{
  "translate": 0.12,
  "rotation_deg": 10,
  "layers": 14,
  "pooling": "attention",
  "beta2": 0.95,
  "eps": 1e-10,
  "ema_decay": 0.995,
  "steps": 12300
}
Rows from block 3 of a small self-supervised image encoder, named by matrix and row number. Rows with one number within an expert belong to one neuron, the router's apart. Each number is 128 + 24 x the weight over its row's rms, rounded and kept within 0 to 255. All counts start at 0. Numbers have three digits each.
After each expert's rows are labels from the 100 images, of 14848, where the router gives the expert most weight on average: "responds to" is what is common among them. Only what is clearly more common there than usual is listed. The data: rosettes with rotational symmetry. In brackets: how many of the 100.
# router: router (model.blocks.3.mlp.router.weight, 16x256), inputs 128-255
# up: expert up (model.blocks.3.mlp.up, 16x256x256), inputs 128-255
# down: expert down (model.blocks.3.mlp.down, 16x256x256, transposed), outputs 128-255

# expert 14
router.14:121139164101135105151161119137144123117193101118133136137116109112121150166173117154131140158154132114113150112168141102159103146152136100129098147121076094181141151142107149112166131147099146096178106131122168139142076141154108142123170158124110074095155141151129124151112119146136181160118131146131110121145162127161116142082173121126135118144120101130113123084135112156096099113125
up.0:104129140082164143150133150162126099159123128113112156122117098135106132139167148105152137146085126121172146130130121144114160145080129138110188099139166159124149127119161065116117148151161128135124120124157106134106143135164124121050114099141128139156099124133139072117118107121097124145107131128152110152144113115115104128151135162087116128108159142162160147117181108106156127111180
down.0:136136115103120142128122134133096162112101103155085142102094081054148095145148117126133109130168150133097129134119169114123132153130115122133128127146128118125131120139116115121150174163136116123154113086132104171139088089171153161123115162096109123171141127134154137085130160144104146181117099156143119125126138131187134138113147112078159107172167078094134149134085144124179140120066
up.1:140156161132126124109118168137101155124109119129111112151140137104106126145140132093063124157167081116127106101124148165102101125146074180150124131119151149139144140077102138155114140112157125150130153133137125147136125096126145129128120103092094129144109085089133150155138160068101123133111178135151121125103100111127140147198123138108164115108112109083120143144159156103137146111140
down.1:168145130091128106141098118178109160096113123138139121125069155133125139139113091144129134114099094148108095140109110139093110136109086127124104117135135118168135070124145141130107181153148095153149110143093132094152135082129113103137173122104107115146142068149131163155147153109172107117132107109136146110113107138071137134158164118120153149099107130094101175106148145116134140150133
up.2:105137140133088154173086135131063134093141122123150110129094105095131096100149100083139141099141126071155150127160130125095150153176137136138099126105127121139125098103114149126144139112124096146125144088105129154139097105141153127140135120083145083135141091144128121104165196124104129105082108134142090157142115127145136119072132121153132107152141116115130134179073132165162106157141
down.2:124112113130125112095144153092126134067090130152109126132171128132138186145107138109106151138078100128142121102118105140071126099142190145108116139127193164107126114115109144100146097125135147114144152153113124118124181135138147120131092129134110135091114113109131114151131104117119122141148181092151139081117085097121167121135170125162094143097111153082156154126169118126133140108132
up.3:103118125134132141080067138116072124145099141110129115113105144114141135098127157104103105125119097128111117120122135129111114107106140157137118137153142142078113102114095134169112167106153159159117148158151128124120139126080164105161100114165116189111101065091096107070123111116123073128065112110103083111110115110103120138129105143140124147133110114096080143128150156125161150118125
down.3:141112101122134100111104135148155107137118107138104136130085127122131108125143125107140118084086093139132109132090082072130149159122078134116155114107147097183135146105153155159160171121142140118159117136127120129164128131121100140113164113129122089139144128135116092166098110118156104132164155126127187137161111149148085133106148139140124103140107128160131136080128119100072127140115
up.4:170117119107108124131039122129138113084119112142140065148127107115145096119129114145116114108124143112115101157116139125166160096169098105132083115124121141123120092142137149128162151144118150136135118069104137130120120142122142141127147124121139117104116142152102140152149133140145112158165093109165165115121111131127112146095130143145153110149130106093084112144117150169148145117098
down.4:136082102111122084116116113094120091087163120127113136129198120097145137133136132127092149126109109124108149131122109130137123136135129135108121169117126149119111147125136149094171086126108122112155122159163168132133095115113111129127084145126154119071148119122111116164134108136135131146160152128141156123098125130191144133139111125171112110129109153145178120134167116110096132130137
responds to: cool (85)

# expert 11
router.11:139127126104146104122146139151112107077152104151105159123101107126102128163114079094150113121134160151155136073149149128131161144125177150154124134157119165120180114122141136128113123114080154148140115128108133102109080142173132161117136155107127086101172109100147137127110139093128130104112136168141086113169100163129163094118161091163122143104176114160102165139131129143105163122144
up.0:102102141145152153135060107113134098137158145122106143158156095140160111098110119137109147105083176105169121128179126086130179173119146102124141137153131129140132146143119140157172095142111139127099106078111147147108124169149106102112130153100155092095137109109125115105129175141160133101128082136107123119118144152173111133071144134156112129122126135159138116144079131123130106151118
down.0:138131142139135123139130154129143135144106104103147118118110134159168098104127152114158123164160109131158115102099143152098107140139129122175140123142128116156117092130129117149154151061116106165114113109131146171118156153100144121131092101148145127154155147198148136096154190147121152127165106104139145148119155142126107115133161134089113137170100156074185127117102108133167158162116
up.1:128130112139111108087108129112160104154061127140122113113138109153128117069167132150161096126152116098080143133100161137129114100097138124079137131129138172123121132120091154149089130087111139143127163153168135152126179079130150129147153106101113138130102142137103108146135110105075090119086163081120120140157086109086116117126120134139134124129136103091095064148125120095131103154105
down.1:102125102095099099095125163158118157125081137149094135108130140138107133110134097102128118160080123146114147085128129149137137135109084138130139109165144157149121126128135153131097157175140142163177155151162119158107167117144141047135098138135084160174134121142135169124155113139163145098109107144110065146121147156115096150147175148118119107084156139125124142173149084102162093130113
up.2:155096150109128107124119115118139124095105119109100158114086152109139134158116118122138144117128158225167127102128147148111093117096132131141127152143156086126143115140138106130112158114164152146145145180116163089113164117146148116160152166118076165157145147121131152118130129122115128108129107119098119119045123149108140094128145141105132113082090148147128138129172116128124171131129
down.2:149173086136132148140136118172098117100172124105161137148149141113107124120144163118093118159114167133171144143141127137126131110119085093118087112156127152136129150146149106069141125128124136114134117143103183134108122108129072106077144116117148098082111123133125146213161119158152097093124148113138142134144100106145147109180132104148144140109146143193106127159141200127117130131123
up.3:087136100193124150142134097136139154088140168100115163101105159126149122137108113184069178139110134164137131162158126140109051166113095099113122121102120097170109133154139151159102149153186111148115134134110127141153165118105140112130103129088111133138110143166117122116118085137088126136150105103099171139089145124117105138116094147115132085136114149128108122099108163122136119096122
down.3:127103157109125113117129151104135094161081166152085176133118098136154150148146088115127176117136136111102091110077108142134149092137155165127168139159135138090058117104127145136119157180160104113125146108142100135101144132140152110170146149128104168157182124123110156096155096124137162144136113126119141138118133137130119151088138152107133151095109137104145135148113077148163157151153
up.4:120162101176125158145154119124133125099155169137127172107123116125110099145138140138122147100170088128096124135125115141139129149159140161152103142117116148191103122148129141157145121165140073130103109129128121135200134112124115131084086126119180117122078129136194129086116137149110136105116129127124132148083140158136131169129117134134097084149147159120148118117125140121140142100123
down.4:114118127092128120114105142104118104136098139144102129164109109125141116128144067068143105107156119108090120124104072122117133118151179145138151123132152154097108095135138118175102133157131100103116133115122118157072089123114154074115108146116113132152179131132123181124135169099130148118121155117132110125124095118163121117111106143126182111109143135149188128159113110116158131122134
responds to: grey (59); cool (35)

# expert 4
router.4:098113119097140150137092160138075131092118134110116139145126128111163154130165106094095153086147153108131135125093173133111100099135140173141168121102121093090113103100095088105111112127137111107125123110130109125113124145167124116131124159173105168138108069164156180149122113100133132146140106158146128147141123154151144171160122141110145131115120134138113139172156109133122129120123
up.12:114092115124147159169110131142157144113099115118111147118105132147128124138137090143120142107131106130144132148111148140121057106131128087115123186093148169121134102136121130122117139141128163113085112132123137154145153132139116154118127137146135114142107164164136149126131124126135133107140118132125162138154117197135104132130123154126152117112111134145103136120155103137085143140165
down.12:164144113142120091134196113116160127123094129138141077115154157151085093162123177146174111178110126112099163107121127134093116126133112151124137137144139169118137183120129132094134118100090122128137097151095147104133148112142089154162118129148143129114130133120130069146134114119174136109145131108154163114129078155111156155134120105158085132119128143128164133113125129138069138143177
up.13:132125122144105157136156127140117139136159106126151140104130119130120110140114090150153104128179136088079129148121101111154120137114067118069126097141141157119131146142131134139141089102127114098124133147109127138160123128130183140136158125122108126138116096161081088144143145146110140112149152113136132163099141119159129120127132158169117131128110107138113088171154130159123091149122
down.13:100145154140127146143143131117159143134113135116100120100158073134148149151118190120097150146124132131127136131131128135131134155119112109109139082142101124134103147123161099112158173147139105126087154124126115148133147127144145180157116113145112137123143133100110111114139118117126152161163131103115132169181133107106104113122130183135117148092125166090138117061128092136120071123169
up.14:136074107090135113126096147138136146135128118107141107124128091145124099123132105130118107121114139120136122157121182132083101108116143116142113175116129149126172125118120123120082123117087170148144139150131131175138086160128135130098086108129133113121115140150140174120125123103105154114129111126136064125099148146142107118121119138127157120130122097157102150089129100126139137140139
down.14:134111123116131096104119144160174087114083157087125130117127125127107125133109129127199100130096082100087148127141154119122145160143139105128133117143162168119161107111121129152103090146114134137169099149155145122138124120138124169123117113157116132115137146106150107103107129138148142114148155119141114110149105143104106115130127120106096086157130145119130135135125083133097149155120
up.15:106132125108103117130123139182101167143165113075131145112120132132118121121123085130126093107155150122150135145113159139121104127108135119130120128149137125128169116115113121140106109083088113145145175146127118124150112153119172068105109118140092145131113076191144137105124151107090147123130106120154086135090139122138116101128141174143148149155125121168082125130112158132147120124117
down.15:093112126130125113144146144141186080109127119118094175123134086120141109128110045120157134156117105155134134121119138163129134142133153075152139111130127189134142100135118130152068087118131118143136113093083172116132131115151152135130128118113103116124147128105132149122148189128102137160149175121108091116118092116108054137119133126148140108127124112102139142107101067107087145139129
up.16:114124081143148160088106092146128158131118094121124125097142154142132114155064177138120158146133102143131102132148128141109139102131137124143134132129157119131162093146116138124122104116156144091067101096134103110122158079118125134162123160155128139123139103103098168091088110162115147086123126126112100151130116170117119135102140109088116130108137175112130142141137121157142154117176
down.16:155141112114124060119155141113126139118162160136118145109181129115150154143154142129112153144078122120102122145135129110142174117121107142102138134108106106154123188138128108094153156137100110124167163115093120105131120116152128151175160164138120159137143117146122126069141088148131148094126154098109151102103110132137129132094078122159109161118141101122110155065132085122104090149099
responds to: pastel (93)

# expert 9
router.9:161147106158103105101120094135150133108127158133166125122137134116175151130076117170106136147107086120133116172124100111151113113124070108157139139109116115152146111154125165116117105159091112142148122120120139135164122099129149170088117146152160099139129142153146168078100123113153154117161119140139177156151090154165113121136118104168143115104155169146132135137162147144128109130153
up.0:107096122137159150152128161145121120139147122112118143138145135129123081152182122101118122138142147113137131094121188163097129140114122145109110108120110134128121145099155131132140152100137113104092100117111097118120098104149133132142157127060125096121119106119123117142184128132116133126089118093126108126106143102144111124085139122118203112137139096118144141161083148095137180156154
down.0:134092137159123155138162143191165125151096112149138158169110149165134120153084134141130094147096106165128113124138154139154094115117135170155135150115118106130140158140128178134128118121117103087096125099127087168128152143097151132181159205082092132113141121099148179085144117123121127110133132096118113111128108119097110102106127072135122103084140140145101157160135141137117140122113
up.1:130124131164119122094122115098157113142095150120126109098103114123132147097137134160146079103097118105105157138102136068145105127173141117124114157152150131099139158127094179109136111138143127132127096130148169124146141159081150123159133125184114140100137145122131080122090104122104113150120146095153091051122104151095110140084103114138113176118102125110079106143131136129112068124109
down.1:133120160161145142119148145116129177155125156128131160121084093128149114107098149125152138126165138127112092107106130151085109097090135098151089106140152100128139153134099139121087108167134106088114093125117088110118089124128114117089110123118114160148145142077143165135141107122134121097163090128108125097129198096134122159159136120132142148104098088125126127144127094117136148151112
up.2:104102126141176164133103123167119109153124115152116172110115126113144109108129133109125141102118145139144135106142157160103085115098139130113154130140117098119133123123117117138122141111167132089078105069106103119123124123153088145143120171092124136121146107146109118119159162114098120131082063110117099112120166121115122124114127141113151112138111129117124145122106118091151138112152
down.2:130059117145119155126136118170138087163109115172156144157098155143163111103092166153141112158109138153135127140134146100133089113122140177155171137097133124141177129137149159115170115088124129096113148133156126127127141163103133145189136188086112132122150130117134159085137111139103113115129147105102090113134102123128111101124100113130130094066147153133141168154143144149106119132136
up.3:098111119151145118106106140108137122136114136129155152109142142119153133098146154138110118045142149117118115137113172168124110115067131125154102155096118129144094122106099152139141149126114156116131112164126114152128135097102106142121139141120113146126130125156150157075106111092144129117145091097158184165124132114164087151124102118179134077115136127113120124126147127133124144137154
down.3:106139122129147158118147126152148156108116141095077147117130083128150108138141095108122152109116130122125098153160131120132130150170169113093103087153119108146111102141109102116133115132180112114121131094144105152160154124138096137144128090120116097136099145131143123134120136120123123146157127159122174112124188128104157116167096168099134132138126100094138095089116048130143133174151
up.4:119083101119147175157113156166122102166134129158132129147113112149088093123116141111171101149135187124145160115086160118083107122134140146102110083145100131107129148123110103154148114110149131111080078096098096127105105164119112093138155120114126149110114105103108080137152120129127090119108100101124098090108153117106131130070122160084134129108084127141129138166106114091130142162126
down.4:118105133138141162153163113172153130153096137133121112175169145164114134152149121162104101145089126095115129141129142132160056126134109178142115144099095073130136136152160129113131143127119121110100137105124082180137148118117121103181141182096097136136124148100148174127140113155099121126108097113148105126152101120109117095115107122108111105108111140140119146116151151095155122117125
responds to: three-fold (52)

# expert 15
router.15:117145095103154134142135149139125121097115111172136093115141110110103153141107087090166124099115116154144143094127094157108150105144158151131162134142159183091170105115090125133134093100095161111118122126110106110118150106167117129127111143150145101085129143144095121148125147123102122142113162163127096127148055152107159115145128089162115141101161157148139148169167114155120126097122
up.12:129150111102108096154091119103137131142143133105098157116120119184156123096169169147106154122162156111122153131092169140143125120105109105152110098083094087152099159131148132136132204123167085141163159121133123124126112160115101126145161110123119106148129097161171120124133130127145148149119132133167151141112174118114089137083146107080166077150126096086127115103103130122171129137119
down.12:136124131116121095130122161090119177172148102169155155142143124132129114113108135128097146143134131136136134152124129130171090133195123135122094158116109089125119097121160128161157158087135094120155110118091154120126082133093117161148159125150105109160175097107143165114089146111144146104155138122169134121116177123136093142098141124103168114096120146064089113149134131107161109162107
up.13:134132129119105100111112128114119098171146143135128106153111114123094048092129122137146144156117133072106174133147141106131124154132112130118114124142146143153105169129107131142141088109133109130169124137159148161142105121116159167133160089092144131145127135149096119141148111134142151118071092152116094139142152085186119111114175126106129112117119122153131114171094126144106113150129
down.13:113173158100132110141165160155135130140113123132113197129159145143165178149132087080114142095118067184150156139157073130134123140142140096130127098109163138127107114110139120126131123113115130146132112152107089108128119132130115107118134132173119096138130107121133135154152140119165175130133137145127136134111084192128142140136146076140157150124102150134152156081156096110104113148154
up.14:133087088093105093083105122106124099155110118119113181136137123142127133116187147131147089137132148137111155113111120133118155097115137109122139154164092131117097140123156140142073138104180130200153186164149170117112124117143102124115142095137112167101155125099124111120129106104093105151130107120143154107127130132117121143137127132141159127134108092152123136134123143101138147155142
down.14:125129130127106128178156140135155111146133128146113142138111136129106140151147141126144137115159181136136147124071147121132100170117066068151174084144172138145116184166143152139101125120112143114159117153138104108154122114171166146092103109123124142125168173122141106098141109119130135125141118126147117076151133127105079115112160167159137157130151095144130140179142132172110119103115
up.15:158159124069109086175153128156106126130176122097134118119093106103118130140151113119139130165115112115127140117137137131115159126141110116138088129144126127143153128116151110117101134155162119150170135095100132133131060128110084143149183160131119092120122082142117103171130097117160151153135111152161120140121151125099122116118217100080187127100113118124079139097118159108135133155158
down.15:125130130089118104157100135085069137139167096147170090123125173151106123131079183137126097137135167137110157146114123131147131084132158113107083138085119121117097132122131118107160123146130107091144118139130105100111096126137103160141143135145144124132142107081155151108096085151148138120131132143123138142128178153113104113114101169118127146154167128171095160153128117121155116158134
up.16:136101134191131147076129113131149106105089133148131172115098108119131106118125126162159130126122120143118131179097132125128094110125150123129133129110150157131132142158094174150132078100091122150119134188179192167119181107155179131108117144108115124116110167121125133122139100155126115102118128076113114119100093111165125164149101123146112133108148139119143089159132112111100131102114
down.16:155157118119092113144130102108120165132130115131138107161112124127102076116130143140153178143129183118121137110140157124120109138163083115083111152119096102120110151133156130062145164153128130142148119085094166141131087134117088191127177132148144127143150099166104170167127128139152142142157097113164162148133168125188151109120106106099138139101164174129132147134117159161136102170136
responds to: warm (91)

# expert 6
router.6:104130155136155118146135145153098194108126144102128116167123181115125145139086112120072105124110116132185169132156129114101114173124128138154145135164129134103146088115093162123134122112138159098100142121111126125063142149143111081093119158152076135148144125124095155137127153116112148169141133149173110121133110180137079142147098125118105130155121108123151156128143150166129097103122
up.0:148111137133116111148130169095141088133129144130155076131072141085142133140122100107115161155116172138139153110136112097100105134145117142129105134118100126126086141118122133124134075168149129151144134133138185110139117177093121165166113131123138158099122157090094117140167138110148118155170089140158141089095145083121169105111127140139102131088100122118138154132068145109101132157121
down.0:122133118151113114121161127154134175070129126100089172120176165122171132137113098130106136103137113125088142140150167145138110101140157136165115149140146089120126111130139144106127133153118135131143153137135141078122137128137096109108111169119120118186162156090140175118144151136108174147176104124124156159109142132178125112119142100098136145144138137129133120125186179158156142094129
up.1:134131109106097082108110097163110106113101120133083122109162118135110133098160104143151106084110127119135129115116086145164147087117085112088109120186143126117159138135143149169126144142124149159152173145152174148102179130129167138102107067143113090097134130139113107121134117149132082115104123085102088109114081130118110110105100096180175149098128132123123133126106130130112135152159
down.1:136116125128108084116136122110116134124180134128152087113127138112121077126116140160170153121143151115151155137132101120152137157142134087133085135088144102131118146130132155153181129079123128120138149140130181106125106115117138125097109152150162119142111118144135107132126179156140185114091157117106113125124123148153112127137102085118085116146145130163119121132137177143127090172096
up.2:128100120174139115119149079112185120121113129140147188143111132186118127149141144235091157159136139130090141192151090104131127142087123090134140110125125117140131167149130147134118142132156099131115132160115134160153180119145115102085150139122117110141130181152108140152111098141167145150131139139128139146131157130150095130139117126151112115130141117126136091075148099125105119110122
down.2:092152132128138130127078122119162141167136113129109112137153134151107116128161120148160132123173147124119144137140126105123130137095143106105162162097090094141163186121161108103119088156156085156133101110135103133148158110127120171163132156142151085107069116136114095163118106130151117134159111128151123146123120141123112120121135114121146150141098081154111104133072164139155134069130
up.3:130131126119125159135131119167046144151170099119176134132093158099069100128106153118145140155097137164115107133115105112143153128122112118124133070126102172125141085145128079136172093143148145140111135118096126134129108159080143135161125095131139149117105062128090094111127096122158124112182113125116140135096122152125113146141081177119142140110122125168128151133118124129126156162132
down.3:130165132142139141111109117151166155095113128105111137111152099093113139141098096160103128133110105128104142112143149158135142100140148142176138157123150153118104124121121116120114107099086144144129144053072153114130183102131197109140117150144081122115105107095146142091114181156061098177094188116134114102114075111115080130141157115116170124146146103065129148125178113150142142085146
up.4:128167125126150126121143125117094127136126101109112139134147107124115118126138170134158110147119152099079109130132082120132160128116119107057124090166089135128114168138150104136159088134131134118101127108144153174113139149140130136111121121102146090116100115135126105150179099128167125150154137108161137163144126129161099128139118156125100132156140117127151137101107158102166156139111
down.4:129079144136123165106089153150132145153104107098104102134154113142121126091113114140099166065107159112108148129137116154107114131147109108125146160126115090123150123112156127114121170110116096127094161127101125164149140112102114112145145157132110115121113081106143151164072163127089143096139170140143105126122128143119120149102121105141146129074084179145109138131189119135124114108139
responds to: vivid (67)

# expert 1
router.1:132093126140190144139162175181134131134146102166155176086125131142080108108100117098141090108122133112127136098095153115095106091091120155100100128158148165129149105085090132129109104135148122097101094120114114170145131121151099119082098114109135160126112106142130137144183114087126149130155134152120149092152150137154139108151125194114116155100178164157111142162154126131107124131141
up.0:128159144136142112097119098100136155108125129103088117147153116144196180138154137149105133105142080122147113149164130150170141157146149115154152134118127099125119139148148152142126148108131126117140144126156138121064150098152145127103100148126086081156169124144110113093090121162106147146105165110161087123124112136124085108121126084123138112186112082096120114102114121124149094117117
down.0:085101118160118155157121135104121158133157141106177146151166123173106157107120113119151124169088154123122094141113102148107158133134186092140082068119077127148102142134119133129100107168088140138104115153137130166136095126095103086113131111150180120107133117099145116128162107143127126099182109141080149149129164130157150125152147084133111123134102102131147117123087151094100128110150
up.1:116124128139149109105082140136155120108103120114077124115095144098180121094163143134091106132143094141122104119130152158109149123146126108154146124109128126130137098110111144156124144118118123122126137111140121134062150083157127165152166159101100103143116140122119136131119119095157140192099133115145111126153134161119081109121126129140160104143106110058137108116103096113174124153140
down.1:145128140114152075138151126132153112132135138108127125168111172132176137120212117115128156154177111137115088121143171133130147168148156121147159164099116122137142135147109138116098145133100148115140103172168202084133115139121133113131071163150091145158137134139108111145117129133153123095105099169141115154098110113159080126121116098120134126089124074154101124151156120127074145160160
up.2:114127131149123142143147155144109128130162165152184140111136158145089122131118108103143126148147157128134151112121120113137099103134166134103067121131121158161141148109113145140130130120131109121102116113090107125210092123064107114070139130139167125074130109135149129130179107089119109121113135128108125088137121126126145112114149162121106152127159137158103151156116213145125139116123
down.2:119134141149126186110127134150122153152126121146152166118121155112118132153102116112177145076114134139114149141097158141143150136124148152108077163134123118121138101125133135115135101148093119131116120108190107156104106136132089118104145148099159131104159136086121161123107110116083142112066151147087139113104137163153182123122120096098125168152156178150130131125092161163146154088147
up.3:128199151120120086115128113132122133124108138114080130130140108143155156126132122126129113138130085132127140138138134137144112137122120137152158155167143083125172128144133147161086179145144108164154165128134177131105148141141157075116120139144072118160162137128133133107136147137093124126102154102157056100144112091105122128132126113125089144131128112110099107104135145116160086078108
down.3:117105115156088140114085131124129119128156108141141147101172141141133152125144111148106139139141146120124111144113125128166143145126141119136123097116090091152077152158128149146141136168131109145098125125101138166158114140104113109139125162141157128138115129154147118132165102106128119137213122120148179139167125140199134139135104139130123147138110117148158140130085163123136097125125
up.4:098126125147121143146167157145118130141160147161178133108135153152081116127112112108143120152150168140128145118115112120129115106134173133107061118127119165161138153108109139138129132125131116119112112120085098133203085131059107115083137121129173123062122109137145121128178109094103116119121136133120126100146126122126142118113152167127105146115154131157103145158125191137111137119117
down.4:115148138160130188114146121138129154149128118147160166125111145124114130149102109121170160076105133142116148141099158149140148138125153145098076159130138120141133113132146138101136096147092114131112126114184102154105116131126088124109146137100170135097154139104123142124120103115094141110086142131091153118113146161151191123134120090092127160153161188152130130123097158163138153084165
responds to: vivid (62)

# expert 2
router.2:143107116093103113101120108153127111147120131145165116154116164150153107083149114132177120125152136161135103133136129111160140133080137117123163114153131100103104063158155110098137128090152157129159151154153116078108132128134156106140111108114135170179125139164109101155140155182139123138166119126104129143136130098100141134123160179111103114140118140167137108131154095117125117159108
up.12:106180157115127115116132160124126130097155105085111110133157127110144090092185113129093182112146176116119103125141106120126146172106102122100125101113154145129154101119140103129153169125088135105136131139140098143139111111126135114090157106121145083151092121135132127154161117102163138133120114154135134153134124132141104109112198128095151116177168129144133096114115135162150143179105
down.12:127128150115167081109127141116112133137176108087135095086135147121134203114045144140111110144079102115107114111145161086119127125143147143201142158106140118130140109123105119128145108103108119103123138151166125124131086127153113066110096104143120103122128141132103171082098144114109113135081177140132060137094137149114099121116134145129147112079131168143127132120173148129114108087133
up.13:145158136111102104141151122156127114144128169130166143115097131149112133123173104130172090161165122122107146133095205139146137144105130138149126102133151152132159114127129117124088161121075109152143137136112099115097087118128149096120149085139101120159127123145133115115119121110177105097116131119148111121139156096093122124112129150118141120104175110112140143161094104133147130138163
down.13:146145155123150118158109149098129113158124127133117098138181120117117167149083147122121163132097102109121133121103083093159145141198104135174108155118147132113137166178103158119124116136103163138125087123141156135151137125109111168099086085127175108095114153115108161139104139143135123136155162102166170118136089181143124125108138112184137106119134141131134115106148113176139110106129
up.14:138140124139133135094151093172126146168165132138173129168102131174116102106123114183155099147132158131134139159126140078155148157117135087158139080143133126134173118134132132151109103089118159106129112122143125122121108135121127073112115108116120118121158138120116100144098063133126128116131156133135120120122162083102093145145166153129091135102128150149096103143127130143096088152105
down.14:165116098103152089141089135136114086137117147133105072113117091117134136167124087138108138143083133116112127111138150151135101111169159182105103171115112161141116148106124128089151139110142143104130147117176131146119127122125140120165150117143116107075125122118146154168120119113084134184062156175184155128134086141112170124122108140124155116101138112074141134122143131112128135085104
up.15:141144156120099106119107103101110128145111166105144126125094101134092153109163129130138088154141084117095143132109195129124113136080116152140125132135097103131133125126111119127132134126130102163143163138133150153116110108096157116180196162120091109163109115128116153128115122114205097090099130118108093140124164120115115119125120127092138135081126121107145158103082121109137162145143
down.15:167163102130114105133117120103140135130129149129152096114144110130126152134082145093148145109065109109146132099108118109135142128178102107121140159134136146133123175121105162113132142126083135191149125130125121132114108137115117170069108089125210143087108139120139141139121143124124130126141169114157174131135101152143129120088130106178142153135123136135154132131121145157132115123127
up.16:126141143159123164170133126117106126144134141118087130155166119132094114127144167116127100128108105099100185139122132132154146135134092137108100123147107130146127158126146184170109143164116096107095112084098111167157114147074126170145165091137132090096121105101107109118147107115127109119125090077144135119156129090135122123105097068157137122146140085108119120142083158097135094121125
down.16:167135110122088100103114163158156132124101115134108132107181139085163158120107121086133107130106106092092139138113155120102169167143096093152138160176107083137132137153114133145113117102144102121105108143155152167130128126127087132138117128138136141161130156155154142119116146149168121103088168144145117079126103131145157098144131101106132134144116152119154120148133103121153125073141
responds to: earthy (34)